Weights of a small autoregressive pixel model.
Training: soap at rate 0.0029, 6500 steps, batches of 64.
Data: trained on cartoon faces, 101725 training examples.
Rows from block 4 of a small autoregressive pixel model, named by matrix and row number. Rows with one number belong to one neuron. Each number is 128 + 24 x the weight over its row's rms, rounded and kept within 0 to 255. All counts start at 0.
After each neuron's rows are labels from the 100 images, of 14976, where the neuron reaches its highest value: "responds to" is what is common among them. Only what is clearly more common there than usual is listed. The data: cartoon faces.
# fc1: MLP up (model.blocks.4.mlp.fc1.weight, 1152x192), inputs 0-95
# fc2: MLP down (model.blocks.4.mlp.fc2.weight, 192x1152, transposed), outputs 0-95

fc1.463 [114 198 146 152 102 155 125 129 135 153 101 140 117 111  91 122 122 131 116 105 159 143 130 167  81 122 158 128 134 127 153 160 130 102 165 184 166  90 110 131  92 150 144 133 137 109 139 122 145  70 131  97 149 166  98 121  96 123 111  92 163 104 140 135 123 110 148 132 140 126  99 148 142 156 125  95 105 152 174 103 135 157 109 138 137 159  99  93 121 147  71 135 135 149  94 113]
fc2.463 [145  67 130 136  75 162 138  80 141  95 110 158 160 157 122 116 123 128 121 164 130 118 101  87 121  98 131 103 121  51 133 123 122 136 130 143 167 140  90 113 101 124  87 123 135 125 167 162  94 176 160 105 154 139 150 110 141 128 113 161 129  79 121 151 165 145 163 113 120 130  99 106 140 119 139 123 119 118 120 142 134 146 150  96 187 107 130 137  92 140 110 118 128 109 101 180]
responds to: a mohawk

fc1.579 [112 128 105 118 109 122 139 127 114 123 148 123 142 121 119 120 150 117 168 142 141 130 160 190 120 120 126 132  95 191 177 104 103 147 136  93 141  94  98 147 140 105 138 153  92 159 131 101 119 103 142 107 139 146 124  93 178 146 112  89 120 118 146 146  83 127 161  86 136 174 156 147 106 139 157  98 127 148 145 154 100  86  96 101 129 133 131 140 139 115 118 113 102 167 140 144]
fc2.579 [131 137 169 140 176 135 130  94 107 139 154 111 115 124 130 139 129 149 133 155 156 156 133 136 134 168 135 110 120 125 151  88 164 134 122 139 100 156 139 149 137 113 165  80 131 116 102 124 127 139 115 149 105 125 118 138 143 145 135  79 152 154 128 124 187 195 143 128 156 108 101 176 165 130 150 158  98  87  96 125 133 111 125  99 191 140 101 107 118 120 121 122 145 110 121 166]
responds to: pink hair

fc1.269 [112  75 155 110 114 113 141 135 129 137 148 135  94 129 137 119  82 121 149 140 133 117 157 134 156 147 117 156 145  76 154 119 106 143 129 112 100 147 119  75 129  76 105 158 155  95 134  87 109 146 107 160 140 142  98 121 107 150 121 100  81 135 148 118 149 125 106 101 121 172 116 182 125  97 110  85 140 165 125  96 123 117 165 111 131 146  92 128 104 125 117 106  98 136  94 182]
fc2.269 [165 126 127 139 121 120 109 148 139  99 100 109 133 137 121 147 147 159 109  78 106 102 151 147 115 144 102 116 121 105 162  97  88 114 116 150 151 115 141 130 156 112 190 143 163 126  91 164 152 155 112 160 126 132 120 108 129 159 154 123  92 132 147 158 112 123 169 133 117 102 127 115 134 128 148 173 124 142 129  60 114 136  85 128  93 120 127 125 120 156 137 108 147  96 124  95]
responds to: looking left; laughing

fc1.613 [150 146 118 155 172  95 121 167 128 136 106 134 111 116 140 157 124 146  70 120 105 134 107  96  90 146 122 140  99 108 104 118 131 117 138 155 140 122  95 138 132 122 110 147 110 160 104 131 162  98  99 113 147 149 131 122 158 138 108 144 155 117 160 103 159 130 119 127 134 113 110 102 127 117 120 110 111 179 147 125 118  76 114  95 121  92 160 108 121 106 120 127 134 117  94 125]
fc2.613 [121  97 123 114 108 122 116 123 172 138  73 163 106 158 114 124  79 107 143 146 133 166 151 104 118 139 131 132 193 148 159 104 148 151 132 158 102 177 127 164 139 176  73 146 135  84 123 136 147 129 158 168 131 102 156 122 115 119  71 119 103 129 121 144 149 119  93 132 149 139 139 115  93 165 129 117 129 123 128 128 136 165 154 128 125 127 112 137 139 133  93 162 130 128 150  96]
responds to: looking right

fc1.674 [137  75 163 110 145 140  79 159 136 124  94 116 164 157 135 157 125 161  71 141 146 130 156 106 105  98 112 172 144 119 155 116 135 109 102 156 127 111  99  83 166 111 111 132 115 130 153 169 152 117 140 115 150 152 157 187 126 145 140 107 100 148 152 144 123 166 105 119 168  82 163  93 112  75 114 141 145 139 153 168 170 126 129 118 116 113 152  99 121  88 135 145 118 127 164 146]
fc2.674 [132 175 142 112 132 136 105 113 145 135 119  95  87 110 110 140 106 123 145 106 145 130 166 140 148 126 105 126 121 129 162 101  82 115 146 133 125 127 134 127 127  66 132 128 128 126 125 111 132  97  98 137 160 101 146 116 113 138 137 122 152 126  97 124 136 131 133 145 168 147 145 133 108 138 193 115  97 131 131 164 114 132 112 121 173 106 138  87 114 129 140 115 136 122 177 108]
responds to: looking left; pink face; green hair

fc1.107 [135 105 142 143 124  91 137 105  97 105 127 156 134 151  83 126  84 122 154  94 148 119 111 110 107 133 126 135 102 105 191 123 129 129 121 168 156 137 114 119 118 120 147 166 138 100 148 110 160 103 114 136 153  99 147 120 145 126 165  86 143 133 154 117 132 122 135 146 140  91 140  80 108 120 136 161 100 125 104 118 141  94 114 112 152 138 154 126 127 103 115 169 120 153 125 105]
fc2.107 [122 107 163  94  89 131 103 118  98 114 123 121 138 137 123 133 171 126 115 130 128 135  87 157 102 131 149 121 135 120 136 121 152 137  82 100 191 144 133 133 151 136 144 141  91 112 122 107 132 180 188 124 137 127 110 147 114 131  94 135 124 110 149 119 129 109 148 120 113 129 100 168 148 189 144  94 159 150 152 131 107 136 106 103 162 112 127 133  81 105 108 113 150 135 137 113]
responds to: blue hair; orange face; green face

fc1.662 [155 125 142 104  82 115 143 139 137 133 128 156 118 107 138 113 144 143 107 121 164 186 108 156 163 119 112 113 119 155  88 140 104 117 103 145 135 138 107 128 137 156 165 112 116 172 107 132 132  93 154 116 181  99 105 140 152 128  94 109 117 157 142 107 127 147 125 149 145 112 105  64 126 114 119 108 114  94 130 131 116 153 137 129 162  93 102  97 152  86 110 103 110 161 166 124]
fc2.662 [113 151  81 139 133 118 145  91 121 124 100  90 133 102  82 120 134 156 131 170 114 135 158 135 119 119 125  80 113 101 144  90  99  99 137 129 123 133 118  82 114 130 144 129  99 127 135 129 122 157 117 131 122 122 118 122 145 129 112 122 192 138 146  97 117 129 141  88 146 146  97 123  82  96 152 159 137 106 114  85 121 130  82 132 125 115 151 153 154 150  98 115 137 116 112 111]
responds to: looking left; orange face

fc1.254 [115 142 134 185 113 109 119 141 145 126 121 121 118 165 165 130  85 112 162 145 122 132 170 121 119 100  92  86 152 156 146 125 156  78 136 138 129 109 159  87 160 111 178 165  95 137 170 126 119 135 117 166 104 162 132 124 143 123 127 127 136 145 107  99 126 142 149 115 171 143 156  75 133  83 133 141 130  93 121 125  94 134 103 131 131 142 130 125 155 140 165  92 120 124 126 155]
fc2.254 [104 118 143 123 159 114 100 137  80 137 126 100 148 104 102 128 157 112 145 146 118 180 116 116 147 153 159 106 135  93 172 112  99 142 124 127 148 164  77 117 102 113 133 119 135 112 139 161 147 115 116 110 125  84 110 118 122 151 127 111  99 161 122 152 124 129  70 104 103 145 105 124 125 164  94 124 142 107 141 122  83 168 137 123 147 147 168 118  86 123 162 104 166 138  91  96]
responds to: pink face

fc1.545 [104 128 150 113 134 134  83 125 111 122 136 100  81 120 114 113 127 163 138 172 140 108  74 134 137 107 121 149  70 100 129 131  99 114 132 137 115 174  95 119  91 130 100 137 106 113 142 115 173 125 129 136 105 191 135 105 106 121 143 125 119 115 154 124  88 119 122  93 152 137 165  94  86 112 117 120  82 143 101 134 130 167 109 137 117 156 169 123 150 151 142 147 111 111 179 124]
fc2.545 [139 147 157 120 107 178 149 120  99  99 158 125 144  79 165 126 109 121 130 122 169 174  74 125 126 117 134 149 100 112 105 113 120 102 107 150 143 130 160 151 113  95 132 102 112 149 165 105 108 160 139 157 164 112  92 128 135 164 146 141 163 131 151 161 110 168 109  99 124  89 132 153 133 150  89 124 131 144  40 171 144 126  98 110 137 122 103 153 149 136 174 175 114 135 122 139]
responds to: pink hair; beard

fc1.502 [105 165 134 151 135  95 101 116 131 136 126  95 115 137 150 100 166 141 132 112 144 142  88 129 166 169 186 126 111 109 127 110  93 132 135 143 154 114 101  91 156 109 200 153 127 173 115 107 148 134 114  82 100  86 145 158 110 140 151 120 122 167 102 136 151 109 108 127  88 127 138 117 121 120 150 143 147 146 140 138 139 136 131 133 153 119  82 139 124 107 145 148 122 164 122 119]
fc2.502 [126  82 106 174 118 157 142 124 137 132 180 164 116 143 135 121 174  94 130 106 122 106 139 147 106 111 146 142  90 146 131 142 139 119 130 119 106 114 183 136 176 137 127 128 119 174 155 102 140 132 107 126 110 137  99 150 133 160 129 138 156 111  90 129  73 139  96 117 138 134 131 140 137 112 142 129 112  84  91 103 122 119 152 141 107 141 181 124 139 166 123 118 144  96 112 150]
responds to: a mohawk; orange hair; yellow hair

fc1.414 [ 79 132 116  94  87 143 121 115 100 154 136 168 125 100 115 134  69 110 150  93 115 162 158 124 135 137 110 151 107 152 147 112 110 117 135 153 100 122  70  77 133 122 121 143  75 146  80 120 127 161 139 106 140 165 112 102 118  89 135 138 116 139 132 111 100 109 158 119 141  89 129 128 119 137  90 143 105 116 133  93 166 134 144 118 146 127 118 150  95 147  83 167 128 112 129 131]
fc2.414 [163  67 133 152 152 136 140 110  84 122  93 126 129 121 130 131 124  76 136 115 119 125 133 112 150 123 155 151 109  88 129 117  90 103 153 138 160 148 119 123 119 102 134 114 177 113 148 145 122 111 191 114 125 134 118 157 115  92  81 157 159  94 119 141  78 176 103  91 129 126 113 123  81 154 166 100 128 129  93 154  83 144 149 145 167 110 119 128 103 102 168 170 135 149 164 155]
responds to: orange face; blue hair

fc1.465 [161 156 154 141 110  92 104 137  92 110 150 122 137 119  96 124  93 125  96  93 175 156 137 109  82 136 130 161 125 124 129 124 156 132 130 130 106 143 110 164 146 116 140 139 103 114 105 114 143  97 120  99 138 168 121 132 146  98 174 119 120 167 111 120 118 138 104 135 128 128 136 176  69  98 110 108 174 175 147 139 142 115 125  87 125 135 169  94 124 158 112 148 107 120 130 139]
fc2.465 [122 131  99 105 123 138 149 124 136 138  82 133 160 129 145 145 176 125 117 173  87 100 128 175 142  96 105 140 129  99 133 201 147 137 154 120 146 114 125  92 131 154 125 139 149 136 142 133  75 153 164 136 112 114 149  77 131  77 101 103 146 126 152 130 108 104 134 107 145 128 135 115 108 130 146 111  80 140 148 103 123 125 141 103 164  78 113 175 154 141 155 106 160 124 126 154]
responds to: a mohawk

fc1.604 [119 153 150 151 157 111 127 111 132 136 149  80 141 112 134 112 144 103 157 143 140 122 116 140 113 146 129  60 151 168  93 117 152 119 189 131 151 148 127  95 123 121 135 145  74 116  71 135 107 112 115 123  96  97 127 150 105 101 114 129 118 106 105 131 153 130 148 119 110 132  95 131 134 145  86  96 110  81 141  88 106 149 140 123 115 112  94 139 130 130 155  89 106 117 137 176]
fc2.604 [162 148 137 132  82 110 140 122 172 114 135 127  80 113 140 157 116 133 139 129 147 113 190 136 127 124 129 102 124 135 142 120 165 164 102 126 103 130 132 135 126 124 127 101 102 148 175 130 119 129 105 131 123 141 115 126 205 142 142 129 157 103  98 103 154  93 104 139  96 150 137 141 160 126 105 118 120 118 140 116 131 103 133  75 120 134 151 108 136 127 136 138 125 122 123  80]
responds to: looking left; green face; purple face

fc1.284 [123 132 181 128 151  93 157 156 125 125 139 112 150 113  77 131 141 138 168 128 145 115 113 133 123 131 122  79 109 156 113 165 139 100 180 152 139 131 133 111 132 103 158 145 104 183 119 165 124 145 169 107 141 117 135 115 141 129 128 121 112  83 155  84 132 119 121  97 175  97 142  79  98 136 134 149 106 127  87 102 114 130 122 145  90 152 115 155  95 157 119  82 183 150 123  71]
fc2.284 [131 121  94 147 132 128  81 134 111 106 155 116  93 127 152 122 156  93 140 128 162 170  93 115 126  85 150 168 140 137 144 127 146 193  95 116 129 109 132 134 108 113 101 112 151 129 110 139 152 129 147  85 151 129 121 117 123 149 155 144 129 142 102 138 120 152  99 150  94 123 130 147 118 166 118  84 126 113 171 144 156 101 158  78  88 121 158  90 134 115 111 104  90 145 106 143]
responds to: sunglasses; looking right; pink face; green face

fc1.698 [109 123 137 142 144 145  73 119 114 108 102 157 165 128 164 159 111 110 177 123 124  95 126  96 173 121 115 163 117 127 177 144 152 102 119 108 147 123 184 163  81 108  76 121 120 108 200 106 124 117 166 142 135 145 150 126  97 149 149 104 169 125 143 138 107 122 145 108 140 116 124 159 140 103 149 144 161 127 118 106  71  67 126 141 111 112  89 121 115 129 161 111 137 127 138 151]
fc2.698 [102  92 122 133 109 138 142 127  82 140 145  84 112  80  78 128 112 109 116 138 112 146 164 108 130 115 155  93 138 146 183 134 127 139 175 141 130 171 155 121 101 141 126  97 124 173 103 114 112 171 140 114 132  99 120 135 168 125 162 102  65 130 165 112 170 146 125 137 108 132 103 119 172 132 125 103 101 128 162 154 149 147  98 103 134 169 125 135  99 150 138 136 129 140 163 105]
responds to: pink hair

fc1.627 [127 163  98 112 169 166 139 137 111 143 109  96 113 146 157 151 140 100  90 150 106  96 138 133  98 113 135 150 176 103 127 128 162 152 126 153 114 122 150 110 107 124 100 142 134 115 101 105 151  90 131 135 121 132  90 137 141  97 106 140 133 134 136 113 144 107  92 108 136 104 118 137 171 144 162 112 125  98 122 112 139 137 105 159 149 133 105 112 106 132  50 105  97 107 141 139]
fc2.627 [131  74 128 133  80 125 109 144 121 168 107 149 117 126 103  86 142 119 157 149 123 155 124 124 141 106 119 129 118 113  82 142 129 136  85 122 147 136 132 142 150 147 156 130 117 111 153 161 114 142 155 116 149 109 103  88 115 125 123 150 114 121 126 128 155 137 173 149 103 203 104  90 149 124  93 136 119 134 178 163  89 161 164 109 119 130 124 101 113 142 186 132 140 144 120 172]
responds to: a mohawk; blue face; teal face

fc1.318 [116 140 172 110  71 146 134  94 138 153  77 129 158 113 135 122  50 135 147 149 127 127 106 125 132 140 115 160 141 138 100 101 119 113 144 140 142 105 108 178 146 151 111 114 134 120 153  96 182  90 139 127 136 128  94 133 128 134 126 125 130 158 136 154 101 147 160 156 131 157 126 116 122 121 121 118 137 195 138 163 150 141 135 115 118 104 110 168 141 114  80 133 158  87 141 120]
fc2.318 [135 176 139 146 137 116 152 131 130 127 107 109 132 105 149 123 114 103 129 141 139  96  92 104  76 152 133 143 114 104 144 136 106 189  85 138 165 141 109 119  91 139 123  71 117 141 185 100 137 157 144 121 114 135 121  70 118 141 163 127 117 130 153 129 150 128 110 108  89 108 115 148 147 136 156 101 147 106  98 105 113 134 130 139 126 136  84 100 123  98 149 143 141 139 132 119]
responds to: looking left; sunglasses

fc1.200 [135 141 145 142 134 159  85 119 117 137  84 146 152 130 131 113  49 107 115 103 148 120 101 135 130 139 111 101 137 119 158 140 135 138 151 160 130 158 120 114 127 129 123 106 130  90 172 152 167 109 153 159 142 125 133 103 116 117 135  98  97  93 107 134 166 107 131 152 126  80 162 135 145 182 158 117 129 108 135 120 210 123 120 132 110 155 101 154 140 165 136 113 118 144 124 107]
fc2.200 [ 95 121 148 162 106 105 138 114 125  85 107 111 144 152 103 132 143 142 152 127 128 146 102 124 142 183 100  93 128 164 140 113 162 110 125  89 163 171 191 122 193 125 171 123  98 122 162  99 112 127 123 108 160 129 122 154 124 159 124 132 151 134 141 135 137 128 159  97 112 163  77  86 161 120  89 121 116 153 135 112 126 124 128 127 157 145 129 147 125 101 116 139 126 119 167 133]
responds to: blue hair; long hair

fc1.496 [ 86 122 180 114 127 156 133 138 148 100 109  91 109 172 148 156 129 148  64 128 124 103 122 115  95 127 116 164 137 123 155 148 141  90 129 157 107 165 116 136 115 123 123 111 128 139 151 105  99 117 158  99 143 112 138 160  97 120 133 114 138 117 148 103 110 135 131 137 166 133 157 165 153  83 140 156 123 130 111 115 137  81 108 157 107  99 138 105 142 150 138 150 117 124 139 136]
fc2.496 [128 128 125 126  75 135 130 162 175 157  83  94 151  81 113 157 115 114 118  94 127 167 189 170 133 125 171 129 144  84 144 109 108 120 145 111 115 144 139 133 100 146 180 148 137 162 131 105 114 164 130 171 113  94 128 122 150 101 110 100 153  64 135 153  94 111 136 113 150 123 160 108 109 121 127 131 160 131  70 158 172 134  99 152 117 129  96 152 120 138 123 148 116 119 159 154]
responds to: pink face

fc1.42 [132 101 153 160 115 157 124 124 125  88 131  91 147 138 168 146  83  91  87 106 153  99 136 119 107 116 143  97 124 146 129  76 116 121 114 130 105 126 137 115 198 150 137 134 126 144 119 134 148 139 158 126 100 139 123 142 183 119 100  94 154 131 143 117 102 121 135 127 163 169 152  81 129 105 150 139 169  85 126 134 107 151  81 103 143 153 101 117 116 133 154 103 113 141 106 170]
fc2.42 [106 135 102  71 151 136 151 136 108 121 103 121 184 110 106  96 146 130 153  97 124 147 100 129 181 108 100 113 144 127 152 119 147 110 102 137 143 144 114 140  86 107  69  96 137 117 168 130 108 134 107 148 121  95 115 107 113 101 126 120 142 114 171 140 148 192 167 108  87 131 119 130 137 143 126 130 164 101 148 148 109 142  99 106 131 125 145 148  75 132 111  80 134 123 134  45]
responds to: orange face

fc1.581 [115  86 126  88 169 139 101 127 137 125 171 138 128 138 135 119 124 104 139 113 175  70 117 154  79  99  80 160 120 102 118  97 126 102 136 132  90 152 121 115  90 130 123 148 129 111  94 130 125 114 128 116 113 112 163 178 133 131 145 121 120 106 118 141 117 114 118 171 118 134 152 148 133 100 137 166 107 117 125 141 130 174 141 103 172 121 119 139 171 163 123 135 119 136 121 128]
fc2.581 [189 113 152 132 111 133 120 110 107  97 143 125 141 115 144 114 162 128 133 118 127 110 156 113 131 151 157 140 138  97  93 184 114 137  80 142 124 136 181 140 169 120  76 127 106 148  85 112 114 160 164 137 120 132 120 138 133 120 127 119 119 117 140 106 143 157 127 141 125 100 154 143 149 139 183 140 136 122 190 118 117 103 113 148  96  94 141 113 125 160 136 127 128  96 152 163]
responds to: surprised

fc1.58 [117 140 127 103 126 160 145 138 141 136 205 149  98 157 119 161 121  99 110 115 102 153  80 132 100 121 102 128 120 138 124  88  71 112 140 167 177 146 135 111 114 110 148 154 151 122 136 143 138 132 134 125 123 119 146 105 174 144  91  98 108  99 145 114 116  97 130 109 106 152 165  91 114 103 130 157 131  79 133 114 122 107 144 123 144 115 165  87 113 148 114 125 142 136 118 175]
fc2.58 [118 129 119 108 117 113 120 142 134 120 140 142 123 109 101 122 146  88 103 153 122 127 142  98 152  83 119 113 103 125  89 131 122 120 155 168  80 118 107 115 118 138  80 101 135 153 135 108  93 124 150 126 152 139 147 174 143 135 120 130 125 127  99 140 137 128 121 111 146 119 121 123  92 150 118 144 139 125 121 131 110 120 126 100 134 119 115 139 129 121 114 149 101 181 134  94]
responds to: looking left; purple face; a mohawk

fc1.380 [100 132 131 104 123 135 114 102 129 114 152  86 134 134 140 135 117 172 116 107 168 123 165 184 120 134 147 119 151 151 125 116  83 109 140 143 108 149 169 103 117 116 170 121 114 128 114 112 186 118 169 125 106 115 111 151 123  77 126 134 145 137 105 100 124 150 132 162 140 166 159 136 162 114 150 112 137 161 155 149 129  93 154 116 126  90 135  96 149 117 124  56 127 133 150 121]
fc2.380 [103 126 138  98 112 130 121 156 156 115 162  93 125 122  91 125 149 141 109 162 146 128 137 139 123 179 158 135  68 198 135  80 132 146 131 147  98 125 150 143 128 132 118 102 121 129 171 133 168 134 102  94 134 135  90 112 167 162 158 130 139 140 125 124 146 117 109 170 136 179 119 154 155 111 141 112 169 109 138 149 155 141 122 118 119 184 131 136 153 138 163 123 145 177 138  80]
responds to: looking right; top hat

fc1.565 [ 83 117 146 126 127 133 111 103 121 131 167 126 187  98 119 137 152 114 132 114 143  77 158 118 176 139 106 170 160 111 125 113 118 116 126  82 137 129 149 128 120 150 148 130 159 180 157 140 142 158 128 163 194 131  84  96  76 141 159 154  66 101 123 142 110  70 132 119 108 125 126 159 123 172 111  89  99 113 116 105 142 162  98 163 154 125 159 154 146 150 110 171 153 113 107  96]
fc2.565 [112 140 134 168  84 138 113 138 102 143 136 154 136 137 113 132 121 131 147 130 115 104 142 132 160 137 114 132 149 127 156 115 114 143 115 104 134 123 163 138 124 118 139 126 112 173 127  79  88 155 140 117 167 127 127 134 140 132 104  86 112 137 106 147 143 120  93 163 152 174 159 131 178 102  94 102 120 131 161 125 106 104 152 115 102 118 110 100  98 109 156 136  96 131 119  88]
responds to: surprised

fc1.166 [119 114 150 134 162 116 126 144 127 140 119 124 148 107 154 121 136 105 199  88 127  96 178  99 152  90 152 116 134 144 151 140  91 157  95 137 117 105 137 131  95 102 141 140 102 138 147 147 105 135 131 135 136 185 120 137 153 139 145  50 139 135 140 149 133 112 148 131 112 149 151  90 175 147 111 150 112 108 126 106 165  93 139 109 164 153 158 143 170 110 131  96 133  98 163 139]
fc2.166 [104 137 200  99 123 126 163  87 136 138 134 133 118 117 106 138 126 144 119 152  94 135 122 114 113  98  90 149 129  69 145 114 135 125  99 149 137 128 149 155 149 103  78 145 104 135 150 102 117 148 135  95 123 102 151 128 172 111  98 119 107 170 120 109 151  90 123 131 136  93 121 133 128 164 132 163 123 118 156 104 131  89 149 101 140 101 117 120 160 135 139 120 105  57 126 117]
responds to: surprised

fc1.448 [128 134 106 107 147 134 162 107 112  97 189 157 122 120 137 148 158 124 130 103 162 156 135 149 125 133 130 133  59 134 117 121 143 126 138 131 133 125 161 104 119 132 155 114 124 124 111  91 175 101 142 144 100 138 142 146 132 133 111 134  99 123 118 141 114 111 132 160 136 102 106 117 151  73  95 158 128 109 130 115  74 124 118 110 126 123 159  83 121 120 153 153 108 126  87 145]
fc2.448 [138 128 126 122 109 122 129 132 148  89 120 120 164 114 162 149 158 151 123 154 151  97 158  98  71 129 131 137 160 114 104 118 120 148 144 126 171 101 125 125 128 132 153 131 153 173 130 115 151 167 159 112 110 147 123  94 145 103 110 129 151 117 126 136 176 165 109 160 142 114 113 124 120 144 170 141 123 123  98 126 161 117 148 126 134 138  87 146 142 126  87 106 132 125  81  83]
responds to: orange face

fc1.381 [118 166 139 125 126 133 150 121 141  97 126 149 157 117 117 121 105  82 134 123 128 133 128  96 179 129 134 154 117 140 130 134 115 158 130  98 147  98 137  97 161 138 159 140 158  90  83 178 117 136  80 100 148 137  79 153 113 126 146 104 200 164 140 156 148 144 123 126 139 165 161  91 155 166 121 124 142 147 106 146 119  93 149 124 127 150 123 104 140 153  95  78 114 117 127 101]
fc2.381 [122 149  92  93 153 141 157 138 165 108 139 122 116 130 162  72 114 133 128 115 125 146 160 155 122 106 131 137 122 140 122 119 120 160 139 121 124 177 123 114 101 128 135  96 122 121  92 137 137 104  90  90 119 147 138 126 171  89 171 154  98 169 114 132 179  96 141 112  88 110 138 159 111 105 135  98 158 136 137 137 104 131 109 181 131 113 112 160 159 142  75 149 126 100  94 149]
responds to: sunglasses

fc1.293 [157 133 104 129 131 122 117 117 108 134 144 127 142 118 110 139 159 136  99 110 139 157 107 134 119 114  87 101 134 105 144 108 116 115 117 131 153 151  97 111 129 117 149 146 135 127 114 100 130 112 126 143 143 104 116 132 141 109 114 114 156 135  94 176  99 136  98  98  84 138 102 108 167 125  87 111 147 214 170 127 139  95  84 122 114 118 103 132  99 137 159 124 120 103  97 122]
fc2.293 [145 118 124 105 153 106 139 120 147 120 122 145 126 115 149 140 125 111 130 161 121 153 147 101 144 164 154 165 128 132 132  75 112 163 158 166  60 137 157 139 132 153 127 111  95 103 103 161 134 126 179 186 107 122 101 148 141 155 118 128 124 132 132 144 149 136 108 114 153 171 115 107 159 142 130 120 112 120 109 107 151 183 100 126 152 166 144 104 137 119 174 102 165 118 103 112]
responds to: blue hair

fc1.190 [124 105 123 170 159 140 142 130 141 148  55 156 158 124 134 144 148 137 142  81 114  81 106 112 160 137 137  77 119 161 124 155 134 133 115  98 111 136 133 125 127 107 162 141 107 136 148 102 129  89  85 131  95 153 143 137 124 125 130 155 156 122 165  98 152 133  84  69 144 135 164 150 189 148 107 139 124 149 150 151 124 133 153 134 112  93 107 107 131 124 157 141 115 155 102 160]
fc2.190 [ 93 117 117  90 145 111 157 123  93 150 142 107 108 104 146  90 151 115 147 133 148 106 150 130 146 143 156 110 151  93 147 162 118 149 138 118 113 146 135  87 111  97 119 127 117 189 139 150 121 151 143 141 103 143 134 106 176 136 139 116 108 126 148 146 157 148 126  99 113 121 154 141 119 105 128 134 109 101 149  75 123 126 142 107 139 126  81 110 127 167 131 157 138 119 123 121]
responds to: a mohawk

fc1.413 [ 75 191 104 126 153 147 123 138 112 147 105  99 116 139 137 145 103  81 180 103 137 117 189 115 165 115 160  82 122 134 164  85  95  93 140  97 117 101 162 150 112 108 108 123 147 167 159 123 112 117 149 149 158  91 140 119 155 110 121 103 136 116 119 102 131 175 123  91 148 150 119 132 116 139 120 128 114 102 137 101 168  95 134 150 151 155 107 166 124 158  94 136 120 152 108 113]
fc2.413 [139 102 145 165 146 101 117 127 138 103 140 127 100 114 139 160 148 113 143 149 120 138 110 143 130 148  81 104  80 135 135 141 110  82 120 101  99 140 132 130 128 147 133 154 117  81 148 110  99  79 108 152 144 123 115 138 105 103 114 156 108 155 129 125  93 122 138 160 111 121 139 108  60 138 131 112 136  99 150 120  98  84 128  70 121 127 135  82 140  98 138 125 143 132 115 122]
responds to: surprised

fc1.161 [135 137 146  92 122  64  98 100  93 106 131 153 110 118  97  99 143 131 158 176 116 116 124 120 157 104 160 124 120 146  95 135  92 117 154 154 171 152 133 112 143 149 127 148 111 157  96  91 154 146 160 141 141 129 155 127 125  85 108 135 150 111 163  84 153  96 107 117 122 101 127  98 112 125 183 148  72 135 145 140 144 179 113 174 125 128 118 124 114 165 144 132 155 122 114 146]
fc2.161 [144 159 156 120 148 125 111  79 104  85 143 157 122 127 163 170 117 111 147 110 139 147 156 119 105 138 141 112 127 115 161 145 110  82 111 122 124 186 105 118 111 127 180  89 121 106 129 113 133 111 151 153 167  91 121 105 139 151 116 171  96 152 105  74 108 166 137 118 145 150 146 167 148 140 160 110 101 110 118 155 143 125 121 129 107 145 133 115 128  89 136 142 123 125 139 119]
responds to: surprised

fc1.593 [129  82 119 172 187 163 133 134 115  80 141 108 133 172 119 139 134 140 116  81 151  63 145 123 137 127 112  87 124 164 130 139 147 118 121 112 139 148 163 119 135  84  93 146 125 144 119 130 130 174 125 124  94 167 148 127 133 110 131 105 127 141 140 104 140 131 100 151 140 124 148 148 167 135 124 125 112 110  95  93 108 105 140 140 156 151 123 124 113 135 145 135 116 102 105 170]
fc2.593 [159 135 114 128  94 108 128 120 128 102 135 107 125  77 130 115 134  87 155 140 117 124 148 151 143 139 129 176 112 123 123 120 110 135 128 147 115 118 130 135 155 156  97  88 131 144 161 130 122 148 133 162 125 113 109 122 181 133 103 147 106 105 122 106 153 125 126 161 109 162 130 121 103 136 135 115 116 106 113 123 126 117  93  96 132 167 114 130 169 121 136 130 171 144 138 104]
responds to: surprised